Weights of a small CTC audio transcriber: 28.5 epochs.
Rows from block 3, named by matrix and row number. Rows with one number belong to one attention dimension. Each number is 128 + 32 x the weight over its row's rms, rounded and kept within 0 to 255. All counts start at 0. Numbers have three digits each. After the name is the row's rms in percent of the matrix's.
# q: attention query (model.blocks.3.attn.q.weight, 256x256), inputs 86-171
# k: attention key (model.blocks.3.attn.k.weight, 256x256), inputs 86-171
q.110 095:140092154110118159116053133121089169079062101166085088154072188101156105125130153134103110172134136130133136103154114117126132091180118033075135162146132107129155116128123113154190148143123135088113129074142131135146178134091179121099170184146074146103133124
q.111 103:141106105126127098097143101103129109136158147194141177106082094138133126157162137130145121190138152114158106146093137107117131165175109068112195158107102162166113141106144135117133106054172106118120127155117172101148159158118083141110129067118145080112121077
q.112 098:078097140095112143079160162150154079151057155115134097121129165119105145145140135057133159128145073130102060102163134133117094111087179151188107115129164164088062140183135158119132172106159106188119089135143147109147126125125115125130126141140077117162053111
q.113 101:117084146070110104216112132138150079150154128129137102140168124168147102149145152127129087088146087140110112161181095109154094105088121135055132167127114083128109098143110154117111125125135126121173163125142093167130116166102113047119200087133094149136198086
q.114 105:156153143133167098150099087113100173177140140132168095207190140124142125124104118142135149148107090102130139126163191151136144138147107168149110158148111197152129141162121132092135138178103141097216183090095107084156056101155096075078138122129117123157144130
q.115 105:154129155156137114111123121071110180099104163126152142120136158122100177122128091102152175178132141172144190185134081160146148149162093037125156153080108145159122139122170116124123125135158112155153145158120190075092143166179128132162118131176114153103157108
q.116 098:141110157097164132158126128181118110141145167123140130094154144180102158117144134060111147117171149184103136131168139133155154072143107112124122116094138191151183147121109154117110161104146142131119145126141183087087123109083100092131134125101098086184122125
q.117 100:159127074084117135161106085096162157145152164136087085088095123110098110144102158093120138134063111119143102151092071076081133106142113101089149170096110113188113156142120163133155097174142128131118176161091085101120141153112129061134159138108212117118123198
q.118 096:136139089159089097155169176106081097149101131106130096181086137194112167199089140111113141113140118087104095116162091157140123158168164113066150145171158140138154092152180132142141180173159203167133113091143159100133094110141061176177145169149140086115111142
q.119 094:129120133124102170088170180131100172117103147097177159090135174188184176158166123110183128109179133116121141142190137151075099134162131027146098110170144166095149190148117160117224128175155102137192106170125113149189154099115119123144135104109128099090135130
q.120 108:171096082108125135134118191137054121144132177118166128146158061099121179090096157133091090086207104105079090157126081092106125092143128182100129099124156109094129132062114103127093127136159111130180201137098091094131124148151139099093156167122124124137090188
q.121 102:141143157156131098152112119130128146159189110136156100110096140150108157087137106149111123121112115113096085106089106068083175137153127185102108154155102069095074163164125114121164097139084114096113102133112089095098113047091085141165104097148158160147078083
q.122 101:115127167109154099126159124211134158120127102105078132132194155136125181137146163080124144087078142168078117070167109135159095093064148171191075092138096119149115175176184177138146104158132100071164099132151087070132059114123134097091152146136112107112161184
q.123 101:137182137113131182153136061170138147118115123138155137152152103142183103137065163124102114127115141124120112153133122169114124141143158099166126096119155095137146083115149209106092104080157085150096125089119157214148097107124150097171190133149140107119107071
q.124 102:115097113146105093095153074113078174124164138116159122102142099097145149181106128173150201028110134097148139089157208183066150104089111124127169189168115148125189130142165147113124086132065133180150114113127107082098089111100147121125203136141172106132206135
q.125 105:089138136151096121177140174148071114083125136073143112149146170150163092088129134143140119161082146120097099134122162115112165055159111132130141136094116138118172102143140138127175073126147170133133115123094113130033138165120083106156090092150123089170128092
q.126 108:085121106146155114150147145149108149110158083117118160111174069135137192101165104102138187173203070166117129100138094101118094188156109113070081142163081110128155099122107176165114116151150155143095118168161111102125141153149165107107111150100085136119080101
q.127 093:125161112159128155125152188177122144145129120113215161147143087134105110177144065091136115128088108125101109096115114162171106129145147102192098163135087168101100117086130150128115090126157129126132159105132117151102182122061125111098130149172057123167189178
q.128 098:121087124159041146085161099142107076138110152150078187120126109083137109114136122036132128162174146180130091109052064148150068102133081146155063047075129075109155095073162149114110129174101133119164170172172153118087094119079165135067091148143150183140173132
q.129 100:077098105146123145179093112127103120155139166172134097140121156130121104185119121147163099144142106118122158115185089173088141157072173089139164133159152109169068130161081134134069153141159145156170169153131102121163107141108107102183111165110046092120105126
q.130 102:099111153177145067151168148108144147151119147139098073147117092074162122125154105157134104160105101118145142148145155088132081104143106139126133213101089133143192180128113085154080154132160105158157112112109137131127162137115152107106156087120132077080066131
q.131 101:084116149107193136148075125175147097097155161200142194122119167183096103104122092108152124119097135176119146128129109126131151113158187129140098118094095144166072090063114123165149162133122150121139124138157086100132071089142103088158130113107110099102121140
q.132 102:105162158084128122120144140124176084094117090085131103158179084123160130106130180062089124128163079142120082178150160049123095093142101138145132146072182097128100152118163164080150094137160140091136142101156132131102152161125171159069110125177106167141203152
q.133 109:107145134176139135143136162102115081083179129132105118133209087142106144098170105059148128134136138141149130125152094126134099098090077138093108141158096161106133176106134114107121133085084158129080158128098141064133125174095163095119151167178122116096180086
q.134 108:107158175206104075097106103157157128108106158116126209108113127109126197070125168138113126141088158117172134183138127167146171166056172098116120195137123143144115207132110159108164162110102104140111114114133142111103135055120117088104201054110083112094108091
q.135 091:159086131177139144115121132083115145130169142134135176135100143132119115106106093113119087057126102114129168113152071151105164112161129143110065132177110114126130146159137167051143147106084163157087165111089074158120171166103080119136098111138180104097135100
q.136 102:125154136141195119136118124139108099168136085161116090150146142141169140122124134101106182077149143105174184130138176147135129120170139126124132068093113131102124140146092083122096161168128123150137135089054144139147130129128071100074098121118108104075065138
q.137 092:176113106159185060204148165144128152076130149154101182200152143106085140103167156117135130156134127144141138138100174162126137147169089203171118128116149163108119125151089120190117095124148173103127095128105129113067149169110158121130138159132135162116150178
q.138 102:119120135125117161120086168080087077164123195106127105138125167113189101105123131170141046089097060091123144070093136120149124127065170133104102159101189158111158144102141120150105114146163158095124172153146102200126152150079108162151160129137133169115136163
q.139 101:144087103161178148069127135160176200123124114162093122109132159086133136076166113051117071199080138103118184170132138146114161117094126187125118118119132156094141099135092158131180095102133127209104118097183072107139133096091176098159151071161117078109088063
q.140 096:115119146134175140142136144092101116107135150114095170116135138119114133122118132126107123063154158091150115189121077099139143159171136074145121158128137185083184114070135119089176176171078163108150120122079125026097170144126072086147125107101111203116160071
q.141 096:052049134131152116128117117122145129100105098166084216122120106068125119162139119135117100111138136174181179122175111054108067107138155094166129112101139134180125143128125130087179141168116131139072134159199197146143077090152153080111130163164119121143140110
q.142 103:130141131182099126217142086173113120099145124084135153140159139153114181072135121195177153120105111140129108113136132124134140153107085101129131108138163094118068110163159092114113073134147115158130106138104175090091113149103203093168125141187099135132135169
q.143 097:096073097106098124115137136115026121079152141107120177151086152171145091144131151110120127119099162098174169132138127143133128129138101094157106102151132151099117163167064127124132137138150172166108164113154050114176153090113037120134136147135112131143105117
q.144 093:097137105138163148186091205165127126116162098146058137076140138142147177139145114131134071156147122115149176106165088154096128127161155164145145112056129169123145163084129108140169084154151140094109134109150158141144120106111125106094136101126133110161170174
q.145 104:129107077127149170186107117178091159100139101179123114104165109137096154166131114136103142086174100120115089161150163216167108147114107187134118116127153122156147175148167111124181082099181150098166097117119174159136079103152118076098157191139116095157051197
q.146 091:136125184170127179095094076120114153153136136178119150151167137088093176078092098113086098167179184142101096206205138132126159119158169108179155159139107141154145142163085150096110078123140102108113125110094126138125142170071176200114137070132118190156203145
q.147 098:157101172099145116135126124129134107088165111067153144094133130159090164131130110133135115095154077157171131106131063202119169166132140141146076125083119091086111092131173136173139133125145193106134143118096159051140152108091125105104116080094103187124174164
q.148 107:167159169143186121103146155143155131119133135166103098123147114198110162139191191162132128096140176113115108137249083121039129089148154162096098075142185082121117091133182167114086113178146167171158174084118146140186084138162164136096104177177150166037136165
q.149 096:117155134067101157128158156119133127130136122126097132157148032155113125156167095089167138136141092075161156137083157147082132129120089117212141092089196110109110153152142118143121142178084104186101135184124083149136131119116136120178137070172119124165048147
q.150 098:099107187102138160157107110124120193106140100199079166115105118065125185110148162143115131137106112142086103147160139117128153131124185137089099154111085136123091097140133089180083116118120107128115117089096115115158125152136194164150129097127131103133117177
q.151 102:085114117153151171136094158120143114165059151135125183119250181136139104126127120122113135169144123105108081103159111148096148146131138118114067102137161102160114145117159079106105140113085142102135126117094095105164224152108127176103132128188126071085157167
q.152 096:116158154126133115125146114147092077163158171122117109117096102158121077125143138152153107134101130141186151123099117148096105129100145089069154122171163167128134119101114135137174113164171143148084144139083141158144142154101164171080068156110131117107105102
q.153 105:148130121129151081120068104134181147080032098098109143105135098110114039120128113158094131172189161110087079131178111087099134099137144100133078184164086121125135111130113123095149165127010126176090130128170117137133113108098108139160164126065135155142055130
q.154 100:133140154148058137084214132113144097141061112118132190114124110123198213138102151052164114079113139107130101078156139154118160171132114154088179124124150103179128235167137156141130133151074085111127164117080177111165181151142077122139096142166099130181156087
q.155 103:084103138137147145153151170136113141126130152150069196199103131084107109162165131101158155107142070105126147097121153127093122128112116133137109041134219088180124124103117115140112151091098155127115163146144139217180138174098098160110175124126134174185166160
q.156 100:078113148137176100142103148119104192121175123111169125164109097074133157153141169143095137131136122097115093087080236106165160134137114151119135147181174200235149151174164114176094099153089109081107096114163133127131159150127153130109151152159087132101134136
q.157 104:124093140111110155090176166158158134114100124112153132083138128123155185127108089153157140135097163109107113124117134125140078123182112129143162148116160133105116145137164117137162101055149137103098164151082115123127073113128148121107094122105097104165119157
q.158 099:124144157204166127116141148126123148128088121112132072036135176152110080144130091109104126148120109128101088169146129143189085137185144163154121142071140091097099087148171105106114085148160166136160167146122128119140102137083160119186111181125095155156088109
q.159 106:121132153149145118097167104093099142084095160130152158162148144117132113101157132136119048140043102115141122180082062045190130119121174146098128132110077142097155095128137104175147149052109147183102095128135165144180125073052085106096091157074153181120151125
q.160 105:109139137094137125143192156147121129110160129134193128109119097034152115194089079089187130115135143102035132101136131061137100123157140074135160156075104114154156091118138139142141111113158146142096123114146101098131106123100094140145184125121143139147098130
q.161 102:133111079153129105182180077121196139130014112149157106079153133086119090138102118070104148192129105102146090159187187089152157104139144151104128188121074083114160194125127085156199128150102161195155143133139146214136098115113088118134078112136145164129109109
q.162 091:122169129123168173114118182068104131125105134139115188136074086143093105118124130085116102142077196137186126118133133119161091135135100187162151122123061059087142149118149045125124064140128133072140096138135120129107086114126160159093123142107130146170144135
q.163 105:146111125073114100114101065090093181150161159096175123107150091139107115077119122105131089131001099127099110095156166146171153099061132160092167163178125211141114061130093095141120146159188126071159130129123152125129118127127101098135099111138152170082132133
q.164 106:114159208132098083087138118133106163144118104111152080172139171135131128153164171140090150088134177091165136121153132076122127071116166116163124166122156147060110098213169121112097100136128184137154119086131086129091148097119126155118162108144083176106084137
q.165 103:185127154122176132154093145100160125102067148115175181103123147168119112108160100112120093153184059155153151062094134121113142129150143095122115152136143152105098094173065060098115122138126128140100130115114196093165184134137137127161144157082160127127095076
q.166 094:102151189117157128154102105078110125171154104133163182150159156170135150144132140085134069131119149171180161062150137157128133117147126125127102065137159163125094156143182147084065154116114139141164141135102162200116186143102145129109166111142168115126172160
q.167 101:091121118122105127109104140125138072101143097123141143071164113104145125062169170141174155141158110124141138080139127112070074122145151124126110152108091116115175112156135157085110123200180148100073073169098131091114109124219152150119169151083067105188098147
q.168 102:157169143130207124145103063108143130091118123123150135134079074143148113044144094138144148139078080174132150128103139149102043144150120107113119208172139144102121126190199083081154112145167102107151193107052078159100117126152163146147109076141042160099112079
q.169 095:097116118129147083080162161102108167101081151201161134129114130092113114111086128104143147102178139125088129143165203195099174150069155127091129096179143141141119135084134157186186112151141131118123155120122094097138069112153149080133125135166145075115123165
q.170 099:154140131172087076096078154097066117095130172109116144126149166106118171115123104185064135161129146105142120096118125161149137129118131151084124150061139129129154118097145106109169107121160138148142091167083157150125124079116094121086102190099094200143132087
q.171 102:077169172170119094148104097157097114129100139143182103102143091103128145147152108120121141157129216129130111156143111139107132105094099103150158146118129138123161183106174074152117128141135160105138112059072107140092168095176141120121104122162144184154089165
q.172 095:130135168089113094113178176144110155131111097138121085139143122120139181158103129127127176122122102141145123124152173187164098156145164149114159127145115078083121085158103194066117158130128097067143131096098095103114108162108230182145123167188166129144112115
q.173 097:169082188170131122101129156143139125154149144124113146122150051169150113136152194125116151046148164071140132132068141118121154116119118152123151142187170147109104101185169115119107195160137125061118113193159161118126129177186113093166120107178202150148125091
q.174 095:156096100153153141133101102159168079000086125093125137133128138114113146139137106128093052166157151156129142115157143163116067125136179084060119175136172109150112179125121136164084132148123131167117133197078137127125088129126183084147105161159119111116177091
q.175 116:163113159072112104197121147100100161172188134097119119131142125129126144187116150111145078146109115077117062165106061161144119095092126119130091151137095159112146138206141100145096198149119123114143102098159078095161130085123136094081147102130137165094102118
q.176 095:145107194164141181156124138192123065081104135187089133136115115054184142048178117116104146113124111159159120107135099150171093151120078076171123123098166118138138130173118176095155082126164150097134108116118164130115143161150106201174104104092074154060156123
q.177 109:069106108088112170101141134109129195182123132075131076125173158075082169109102112127130145124206108166072117150122126174079130080150119166139116120123116160153114083116168180109097135153104090155160186108081106154105106094062190157104160139144105172078110200
q.178 093:140164138163122121121099118131102103116109152125134057132104116099152121143144121110148144121125167118122114146121114147126102047123096123141160136127117118157092103140152126137163151079066084082103185104181093123114056150125110147046129126205172106162091153
q.179 094:142104066045090155082122182087126138131121159166119120116102063136169094135160163117131113115104136124123107055118149087153140153179108163132163166143134145133213071130161211122186132146124156109119133132111080049079123157161105143098122142039156114170116110
q.180 101:101063109156147120201099186125119104124058103126130136103130157127162152185069103113072138143129186118120119116131102113128159110176078145184105107075172133133160112153165136165129124150189129160178159120109157157129188121139080116098125148102139112115062105
q.181 098:110114140168125149159131118090111130136144141063134128161107079130107132114115176136090124122076174118160156197129141172106114124153114210144123150123118141092145171151089174099086101112101092176134096137088164114147175142146148163122108062131127142164162109
q.182 104:106090112122122130196126085142149144119155078152121123161124108132118127195079140143113064172122169142100153116135156123107160142186137145120166167149120116124068086123048128098111131120133109092107135144142091088139125079119125093105178115093141152108106132
q.183 096:121128119150108218126125133131167174150177166095123136169115162178070131149158132112103154036115123151141162111120147175111152126144124164151093152114109149100143125194113141200105131138055131157184070149122128154077101142145112141147101155098155135124145141
q.184 097:158078103137133183129155112146128165067056131107147114102166123189087103151102133070187086093088084088116172171122180135106146159103143149126078135117138178124146151055165148078123080111100122132075160154132129073215121122115115162137110169127119155108081078
q.185 094:131105137088081113052156128137120134152100153131148100080115118152134072168130120148133124135128134129059104120163111143163125155138122083132161162116122072153135117115079086099152077129093176141112147163135085144180121171197088117144123107142120211099107099
k.110 090:130127105133098137162098136091155120144118104166207155150127144137151195127083141161155091147174081117154102126078118129117093163116177134163112150154151174109140119132116167115176130131174135140079112185116133159156154180136105187093166139193147233141075126
k.111 115:128150131184146130129171119144168131146121229204100142116174133154106132097199103136152188135150116144181103068142143138133107186115130045171111107104043124072145116151134183166149121086127199127122130138163130099120120075141100133120125162125078105135148124
k.112 090:147187143122142117206126147095127126120151148115163155154069098137092161139155110126126143136186096058141116144099112079124140119122047166108087148101139128144145105110141120107141157129151190079128140143119120107114144125036119113116085108133205132097137141
k.113 105:146097104123084128148178140171184103112151125158132152142191114132116114126117177208179114141148109109107090101111125142109115151069093134115060157149141140129168103100070080078168116137156134079113116134134080118139139248147146174116197111133109096146085146
k.114 108:116150169147223122078136136142124110176122137120132153108140166116084172121130084121152143129167127154162126102151124123139070087089120140139122116109127174144106135161080114124104105185075056148163089150121071188120175117095136132033079137109127084153121077
k.115 109:090156143142130051138103172120100103123114121157151128137125118170124137143127134069135131112119104073096122174189104149103116131150158107141154086183140112161138149129166180142083152134122113132140094166126190088124196159120037137095133122124104108160125192
k.116 103:141164121120198148108147106124132128138088123118167137099082153101156208115146037136178176127182212111129111130128127109153120121130106136126125124164166130117126132151147187116109129146132145093139127160149068113131138120144084139088141183130111142073129187
k.117 104:143056152138124109094120124139083116125140162138090138140156100130088123126094123111091073099185142123130114124189146137145048131085135151113173177181154151101108095111055113066171076169122188107114078100111066140113116115178132177131144106086100157159105154
k.118 100:147170110124096132103197144132122119161117145078177101199132125129171123166125218107107087094134086111187142103135099153147086148173119175176123113159137164136154072135097109144157071125109133114125194159152175159107194171138106149094068101171175167149103154
k.119 096:141164116123123102103134129126109185151086122178095137173135133134131120143077105094136101131119130104159044118165096096144157110149119160172124174101064126142139130096102162105155135135129137150188105094080163171119136081090129085123135134115127103099149148
k.120 101:114095138112158110118120145148169137147177163112105118103109064099165078121132157149114104057092156180172118196148112116037139125113123120147112129175111177113116102156142118125151138106158167110128117107138143198041151172125097167199178168097142102123114062
k.121 098:127088059061159113077074155170151119143123106152164157109091169082124081119145160098144107043138181127131164139168130151091155103141161118132126098170141137156143168121066124125149095209118125128133153042130131142141093152095165057124127189113069071142197144
k.122 105:107104124117113133115167072132191158111106080194113116159092129117158111105150137142165140127180115215136110124098109070087034132144099132145132142200084123098153142105099072108158148131065095113172133131127111103161099176154110100035126148100138123128165117
k.123 100:112126120125125109143159121128161095116138111161105127088112135119099111082152111155071125074130127133150115140176067138099091075141122140153088150118101070109118091114098084147174078173141040115151098070114077177131079109157139104120130095095131147070104126
k.124 099:117168166066127126086157087121149103093130103094142106136170131143111138121209106078100140136140075141173140083134129167127162160151111143137171131141132131066129096092135135093123140127104131155095134100126117131142143113137124161161201090106144088215142130
k.125 106:160069090089144121120097127116146125118134144106152111153124120092097124146167112065218115066150161109128080113074136165131163132137163120129101058125162151205236097115098096145124162130129193136135141159146136104173149150185184088162128167120127103127116117
k.126 102:150119131137147112153096118148094067157120174178102123120123146097122103159088109091125090140172144135124119144097139085162103071063087167150089177093123118115072153183109163113156148107042128018093163191091141140135138118135121163200083123137156138080140127
k.127 092:129182094063116135142102079192157133113143171132092162066095121173100113164192100158126146083107091075111118158084109128152120123085115125158190163114096105140199095146105117096171100139105139139094056143101097121128172130094109060173138146115206052073107127
k.128 106:104090069099175190117200186164118116199138119147121179121166100114109093148122138132097099100133104151171149115145146132154098146074185116162112102131147134079075117091107127107134126120175173134144161130112096100056149104058130128134155094149111113151173181
k.129 108:109142172090083157113185099100139131193115135162161124161131168151150151148125181122120164209093186182159106102176185118100121053162166122073063149064166155159104154120162140125115166157075150082086151147132099126123158184133088161150157103089096135148164162
k.130 097:127100132096165141162136171100138205149179166141127098103099105153132080107135110102158182078123153190132140090146120112121108159079166091121077104092148040071185076186147105131104135163104122149135087153094123183144170113112117093110127137102125093126165068
k.131 094:159135154153171156107103163141109096132148118099144168161093172121152138148116149148164148106111110149097137100138140209117091099098149130092134214131108137109125073087164122116101163130094140171105094125137155161153131193133116186157120159097165125136187056
k.132 099:124116102108069166112076106170077120084146157121155083090164190149088096174134099150123128122095152140120118165105106117074159120172093124122108118120162135112078133153160197085088115166145119120069103168151105159111119180134172096160133128091121158114102109
k.133 110:141108123156116146138099140142090133118207113141080193126107110106154104135139164130202148153140132144123172118130082170140097145139108186040088122105108134125101148174141159077102114161117173130156141117172152122191105095107163144105123104116164096111140158
k.134 112:126133105075112077132150140123102188100097112068194148120131124096138089129153163163085136103139126159132101113197090170154139109146087155172095145132157180143174094116165107116089120087186080123141135163140093165153138108114127097154144087125063150093163106
k.135 095:096100185134129104154126169167143084112147108162116112085150134116202110113126131148130208154192082131099140114187135066119086109161174176137145065114099122174117148112119147141129138176142157148064167106109207069078097095143142119134104124168125088141119170
k.136 097:114095180151113104171103137121123095096166115106146160091097115129141110082145086104076147128104114157136113111082082146097139079107145127089115186134112080137155170085113119135131140134158190122103129126099114123117124104117169124166184116117115096115113107
k.137 093:125120100167126150162090160102150148117152139154099150104096145187021108144122159103138128142132119101125091154168065160150097147154147156110144111152118121164141164101134127135141116147097114147145089138080072073108075107077148109093090096185196117051105185
k.138 100:119144207181135170137154122141150122135138116125135100151086122066068087112053123176140117121142152118165135085133142162149153136143164135101163056141145126128142072173077161169116128090076126109071161122138111110138158190160169175137158155191139153074104149
k.139 108:123089080172131152152115114123165158129166133108131138198088104143136112178105092182098105127105134206144115180171125095152189143157160076176123130129098136114115071164202183093110142094132179139118181141163115062128081190098137093150125156125144134088100118
k.140 110:103184148104100161143179083137137128134116136096140111135122092057148141073108164105066180141099119043111157095142125156098060133127072152119118164180113107133134113130133160148163139056167171144141136112145111149109134126070178111125118124142105117160134171
k.141 096:120122160109056115114134149135194113140150084134123136129145207150116147130157121145132137058100112212129181124098154106118097091130137119099086116101149094168143172125085111135145095095103079142101160142123154174176152120163109109144102075206114143115116084
k.142 101:123178064072162104111106141157117118134175199146133124134145165140144135145133100110110139109130140104127096149119110106117153151154109122115186133115170126098102132104090139143138052057135136075110157148101107160145140086150111060136113171073125117064158165
k.143 097:115130126146090090189151122128150117046121123155174149151167180083159120086178148134127083127140128125163135117122218103155121161144105087091143120107157096175140116055117136094136089133126082188119102154094096111116132076128146148124154120141143115125084134
k.144 100:159068162145110100082108108156178144137176147101150103104120116160102095122085129120146104105124134105101170129090097175110135133095122156133091146118146125148099036099085087110122222163150082120129116157115055121110151139098110100099111113136134106127089124
k.145 104:099153125158078154149092179085085137096080157169075117122105151139137124130179114101101078084111108151163105183164144227178108114149112083087063112158096149121120108136141131156131228153115116095147172147141158046139126101086144119164170137119107131147179149
k.146 099:166118101117133151128119066137125156098078134123112098122153148104091136175126071101089153151089086134121102108141150148078103068155142139133121103100139133168090170172161120121102162122128062070142130094173087231106115126162128080133118120073162160098121148
k.147 106:116098164102137111110181136158061164143146126111148163124159090190133106097079173157121098106165078116100061104161116162168125088122167172115127169121154180137155057190093139135169173158107076126135066122107125148155074114080090179147145149174156079210182125
k.148 108:153154153124148161153129163144113139115137104130165105123103074093178145139149113051146140100117081172095173120058126117094147142152078164158098060098195147123122089117123134216122141081126060149174155134079165150132159083160161089155130169080089153085133118
k.149 100:104109113131153190131102133141118174172109144098132127093146086106104064177138129125141176165099149068159120156123149068141194079182108103148119102061201106112179110107058119152174115095136208097174160074145164107170092186195121187073150106093107106135204102
k.150 098:127105105166144087087104099067112050116090175080075101077078109159085109194173129086122099147091140154053131148125121158104132103111127146169152138110127103167132115146143072177077088147159109157185139082128076093093156100186144078100165075154176131095194131
k.151 102:140082079075200081106155166135120162126098109162143088125114125128110100146102143112125145078161095130127188074142137110126094137170119178126121130102176119176143130115145117093140107140108165126100137143169127170097114079151137130084142098197127118081088130
k.152 096:127192168199081086140149141123152103162136172108088153144101104114152094113112206122109110108102133117035085086095154132112181124127102156109156136093113157110169102124145146161090179065102133117160115054122083114139109148135107161097111099139098139129191120
k.153 110:095125163152153115124146080103131105102119115148160107143095122115168156116115135096106113120132146137151113132119144089164110077064107181142131131119148093166162083107176189064039147153148128077149150132091123168095105167138079134088139139155152092139168154
k.154 102:118073164113119195133128148147140167094129152059187077080125104115091150109110108094087094056158110166139119136105128083187159141111144161135177083123094141087117190105128103143159121124181171140073101143154138115098178088147122121164121130134115138143143125
k.155 102:115132150182135152161142113121157116156167073152134174050133148161090194138146137140147073102175099118140145075128088123133096169107152121157144122124094153165121189108124071121068167177092153154159132127158187153178083069168140085076123133166162112112145104
k.156 106:149137153129070093089142119086161116154150139149077108131178077154130145154131097136170100117075121111078139153101085096194104148067115132085089106160124121134110092163089035171192121148170176123130119096122139137192135135129166122135123124123122206133109139
k.157 101:145123098118157097117043163133064168109144134177097090097144135157108117147121166175100058060092155093101076134115167073151126141170196090126098149096206099131127195085143073106192161117079099089064105051139128140110109138164139124142128176101154130180092116
k.158 105:121118066053109153114113091125090144136143104112199110166168102134131083190183079127084100166174171154152155130184129146110085103088112129192162121090130122125087103107157188120084142189105135175103165124094087114135102127153152086143167092132112135142177137
k.159 104:147055155175169112113132059176097095104088092124139144143159123105153183110098114150098121138096169130071102121187110122058060135132139045134116121114066113137079121165120117141164145114108144160167125105086171161084145150091157168124084127140169115110160074
k.160 104:138092108162193134129136122117170169125101147168166167135110127161124186117123159117114078157152141160143110133162141058107150128143121132092048114121118181124102123120103139152129132079088139137099142152104155076116152184157113182111132133133154134156114124
k.161 101:161057131154126137150119079142184074135096117051171144123102155092068088148172173093102114141162120114067114184127108120196105135170072121107177112108135159136137091142199146130122184103150099147158154130114150111131129083140133141099115088094107065162111100
k.162 092:089162129125099125117173148151133131083171111122153085176112121161156097131067116081115064156128118170125083109114178062165127116164137104135121089152161174119120073135191112094149106189100147195098073089137110152095167113139130129109154127176123056086156161
k.163 096:124098162211054071138128080166142139146150108108100138114120147112130109122146166136137183114114155130122148148099078164129072109135134075116175071166125104143158133136137105119120110114124138073166146094098155120151141116060068122074080102185140153101144146
k.164 103:125125195152163181121108165089160118091061125118179089177169127154155169113132163168100114137101095124131106131151177119153135127175169095138157167186130175127123145119100159147135139148183042062118101162108126142096088087127141145098105118120124105044130124
k.165 103:127159110110124146135123100181185104143102099169095167094127124082138161076153183171097080121110103186103121144088165142090133141096125099062176093091135127161153154097149180125163126097126135105176152170107088112211178067122170149145113123135138104179147126
k.166 091:158119134154154201159114140109099091154176125122148141137149140119131114105053153084088123177032123121137119130084127132170123135092176114133096132128085143111136094103115110129089123115162085120161144109136133107162093118159144135168170181163129099153130181
k.167 105:102085139041113115098109160092124194091195120145195073152137096112161153111090112165127084087138160180185128153132137179160097119126071113144156146078126126123136143101150143153138139172172155209086110173153124084126086125151160098107120101191089162121097148
k.168 099:145168137179095114074211103115133157153115055157092136132186074090113093086137122171159151160125130130091138168150165125095106080153086113091073188149106165105123094098097119132115143127106115087138198179094127073147118155109159159144164138098121148171106166
k.169 096:082081164134203048133109134125139149144108172085077138076129167101162106114124093100088076139143125147131155164154098075149085170115234107137140132174103147081106090132083151153128123120097142142164136135129133114137156107113109120212115128122129132114080061
k.170 095:121171099147156088106103121132074168090119160100173158104161070069122070107150141179093108185063171110119082082136140118164093153153156110110151103125113152154106137145161191096091132121088189106149069135191100133152100063138133098134140164102140088102092138
k.171 096:128128125101136124105063130130101061136147150183101150122123130108061154142196158160179107139148108086060111136084075135153139137166128148081101071128130113167127186177192154142102134152148114169158165095149160097118153175109131095112167152142140143087084127
k.172 098:128126110207114053068141150093133084122175135113160131109122098161110068155106148135086145160155129145130094155120116152141129108170105090104115199155086118109096073139130102181105189116115141115112152193120163143098133089114147117152186139115084161140131063
k.173 098:157094173155094139149131119136114078054144131120190109144148071185120133124145124164109132100127121121152166122105171142145179118047021100039125096106115092111161161097111150140157101191109101088093125152104137157085148160096128142123134140122126124162116117
k.174 101:088114035051148091048142110135112066168140082221115152112109070120110130131080092107135139081083088133108176138102141146119159133144137094124145152160125088147147095143150115130148117092153193155161128149156136175099123063119100145141073126135168142134132129
k.175 118:121138136094100160172193122172152176146142150100183140140151138138145153066144169145181095108092081079133125176115114131103095126157177175111150176130105129117107106163074135078125163175135099104170135168107151120151133153106127171106179162104132170145157149
k.176 097:144154117143113096100152136185132107105183119159114087119120170020102100157126147142171139102145172112109134132128185158087131139134121145069150065123085128156142156112122142103117070144131095106181112128200101179108124128156176139107138117120118086169094119
k.177 109:089061101121098148108090161200171145178102168143129123095086154149099097130166134158122126123119147105071163162173068125118132125169222111108168165153158152144165127153132132133139113139110137120090162134147151130169119162070083084166100141033161101097141154
k.178 093:160121114096161183102136115186057090104163123143164083113104154141077127120130125176163126136075137165157139149136122124131134146133112096099139131135151131091167132074133176146176132202102138125111118117159120148152133131121108098131166169082118107148154118
k.179 099:139103178152129101122151152108149139064140119172117110176140114132183117106150175130153145173125123189177071096095138097065183148108121107146179126129104149129158165101115135113142069117156131133108161128159194051098090119200101157051101129156033189123131163
k.180 102:158171107083110094128119116153132112143147131102155144141145128125127080130142137086164110121152165116110153149118137147113132084067126128112131124101099073214158198128045165148148109098117099189148104132156104096146202084149150160098182124102140088193111151
k.181 103:179161170160095118102067104058159109114112100092085184088132101152160114087111088167173145118112083120102100110100131114149144152174139105154170177098144103071131117201115142088155129109089103106116137118099071173125154076113168147120125177187139157098132160
k.182 103:186111109153141096119087103136119130139115144116121153163081097146048153151110080153102144153126086149138106112082122144132139101164089106142161093080127130144096096057061098124163122124140157127094101126125159137105165093181141093121108144150114172108101127
k.183 096:156204108133141060146102102176144087148165105051100104137061096114064105097100142098153119124081110102160085136178109185103102113172112122096149105141107107095101088172112097132121194126093077140170052139117182148064131120072080121108137123112150122134166108
k.184 094:104090163144138169118127085124127117092173141064116132150166185171123132111151065111065123084145144124140149164152186142101131153154056144091163078098122098158133117095109134070154170112083149153155170143089159127163129076168116139107103151147130102093090137
k.185 094:158161105135087084179082177132175111149079104175125115081051172131075112105165178133116147109154145097078118123112154128152128145097130104101136084158116163159138142114105150144136081111096141136088146138099141185165159115153044110164139040110175107158118150